A small encoder-decoder audio transcriber, trained from scratch.
Training: muon at rate 0.0036, 12800 steps, batches of 64.
Rows from block 4 of the text decoder, named by matrix and row number. Rows with one number belong to one attention dimension. Each number is 128 + 24 x the weight over the matrix's rms, rounded and kept within 0 to 255. All counts start at 0.
# q: attention query (decoder.blocks.4.attn.q.weight, 256x256), inputs 0-85
# k: attention key (decoder.blocks.4.attn.k.weight, 256x256), inputs 0-85
q.99 [128 162 141 106 128 136 128 128 128 128 128 120 128 128 128  99  98 151 128 128  83 156  96 128 128 104 128 128  81 128 145  99 175 108 128 187 128 128 121 128 128 128 128 128 121  47 128 128 146 128 128 143 128 128 173 128  96 114 166 128 116 128 128 128  60 128 128 100 128 128 144 150 128 174 128 158 146  82 128 103 128 128 128  93 128 128]
q.100 [128 128 128 128 170 128 128 184 128 144 128 160 128 145  96 148 128  91 154 128 128 128 128  97 128 123 128 125 128  99 115 177 119 128 182 124 128 128 128 128 106 128 207 128 128 128 105  70 175 116 128 141 128 129 157 128 121 128  91 128 128 149 128  86 105 128 140 159 128 156 128 128 128  80 107  92 128 128 128 128 162 147 170 128 170 128]
q.101 [128 128  79 128 128 178 100 100 150 128 128  82 153 128 128 117 128 128 128 128 128 122 128  91 177 163 133  78 128 101  72 139 128 128 128 146 162 165 128 128 102 103 130  96  91 128 128  60 118  78 181 128 128 128 149 128 128 128 163 128 128 128 128 128 182 115  74 127 137 128 128 128 128 128 147 128 164 143 153 128 106 173 128 128 128 106]
q.102 [128 128 108 147 112 102  89 128 128  87 128 128 128 181 130 167 166 102 128 139 128 128 128 128  97 113 121 128  74 189 132 143  78 128 128 112 121 113  82 128 128 144 128 128 128 128 145 128 128 128 171 128 128 128 128 111 127 211 128 128 128 120 128 128 128 128 140 128 128  52 109 128 148 128 135  86  98 115 160 111  95 128 117 156 128 159]
q.103 [128 157 128 128 107 128 112 128 177 128 128 128 150 128 182 144 128 128  75 147  97 128 124 128 128 128 181 128 139 128 128 128 174 128 146 128 128 128  76 128 128 128 128 128 128 128 173 134 116 128 128 128 128 128 128 128  94 128 128 128 128 128 128 128 127 128  86 182 128 128  85 128 128  82 101 163  74 108 130 128 128 128 128  86 100 173]
q.104 [120 128 190 174 128  70 153  96  76 128 115 128 109 128 117 128 128 128 158 128 128 128 100 118 187 128 187 134 187 144 104 123 179 148 128 128  70 128 143 156 132 128 136 128 199 128 128 108  85  47 156 151 128 131  86 128 152 128 103 128  93 126 128 135 128 128 128 128 141 145  81 140 144 128 128  97 128 147 116 190 128 128 128 114 168 128]
q.105 [103 128 128 128 128 173 128 128 128 146 128 128 128 128 128 128 128 128 128 128 128 128 135 155 128 128 128 141 128 190 128 150 182  99 128 128 128 132 128  92 147 174 123 128 128 116 128 128 165 128 128 161  55 178 202 128 128 131  55 128 128 128 128 128 128 128 128 128 128 128 168 109 138 134 128 139 128 128 128 104  74 128  76  88 171 131]
q.106 [110  93 128  83 128  95  95 128 101 141 128 128 128 195 119  98 128 128 156  98 128  96 128 128 128 128 128 115 128 128 146 128 100 128  84 107 113  82 128 103  70 189 158 163 188  83  89 103 128 128 128 106 126 128 128  93  67 150 128 100 128 103 106 138  60 128 176 128 140  99 135  90 136 128 128 156 136 128 114 128 117 128 141 102 128  98]
k.99 [ 87 128 177 128 128 128 130 128 128 128 128 173 128  59 103 128 128 128 121 128 156 149 128 128 128 144 163 133 128  87 128 128 109 128 128 117 128 128 109 128 204 128  76 103 128 128 114 128 128 128 128 112 142 124 128 128 128 109 128 128 128 128 138  91 128  63 128 128 128 181 128 128 132 155 152 144 128 128 176 161 125 128 128 128 172  68]
k.100 [128 125 136 144 140 153 115 128 113 141  44 128 128 174 128 141 128 176 105 128 128 128 155 128 163 108  77 113 131 145 113 128 128 128 128 128 128 128 115 100 128  72 128 128 120 177 117 128 128 128  92 128 128 158 128 116 128 128 167 128  87 128 134 128 128 167 128 128 128 128 139 128 128 216 156 114 119 100 150 128 128 149 128 128 128 128]
k.101 [128  75 128 128 128 165 145 128 128 128 128 166 128 128 128 150 128 128 128 151 128 122 128 144 184 128 118 128 112 128 128 128 128 162 157 128 122 128 128 128 128 128 136 128 128 161 154 130 139 128 128 128 113 115 128 107  82 128  92 102 174 128 173 160 181 128 128 160 128  73  94  81  96 128 128 145 128 106 128 128 128 128 128 128 128 128]
k.102 [128 128 128 165 128 128 128 114 149  96 156  65 128 128 128 128 167 128 144 191 153 130 128 128 128 128 125 128  68 128 128  78 179 128 128 115  86 128  95 140 133 128 128 128 175 128 126 194 161 128 151 166 128 152 135 171 128 135 128 148 100 113 128 128 138 128  77 120 154 127 128 128 137 146 128 151 122 138 128 128 150 128 163 104 128 132]
k.103 [128 164 128 128 128 128 128 116 128  88 128  86 138 128 128 128 159 128 167 128 104 178 128 128 128 128  85 128 104 137  90 101 128 134 128 128 128 105 128 101 128 128 166 128 143 135 118 107 126 128  94 114 180 128 144 128 129 128 194 104 128 108 128 155 128 128 102 128 134 155 128 103 128 152 128 128 128 109 128 181 128 128  99 128 100 128]
k.104 [ 91  82 128 100 120 128 126 155 128 128 128 128 128 162 128 150 128 128 182 103 125 128 128 114  59 135 128 128 180 128 128 128 177 213 128 128 180 165 128 128 127 128 103 171  75 165 157 196 128 132 179 151 128 128 128 167 125 171  92 152 102 128 128 105 128  80 128 128  79 155 132  64 106 128 129 128 128 167 128 128 124 128 171 166 122 146]
k.105 [150 128 128 183 128 133 128  87 128 128 128 128 128 116 164 128 155 128 128  88  91  84 176 128 166  92 128 133 128 128 128  92 165 128 128 123 117 187 154 128 128 161  80 120 128  79 128 110 128 128 128  65 108 128 128 128 142 176 127 128  82 128 128 128  79  92 138  82 128  88 141 128 107 128 202 104 116 183 128 128 128  97  83 128 164 128]
k.106 [132  87  68 128 127  63 171 128 128 105  90 128 143 128 128  92 168 160 128 128 106  93 134  99 160 110 128 128 172 126 173 128 128 122 128  95 128 128 128 128  94 107 128 154 128 128  86  80 119 118 128 128 128 128 128 128 128 128 128 130  78 128 107 115 128 107  45 128 181 128 108 124 144 130 128 128 192 125  91 128 102 174 173 166 128 128]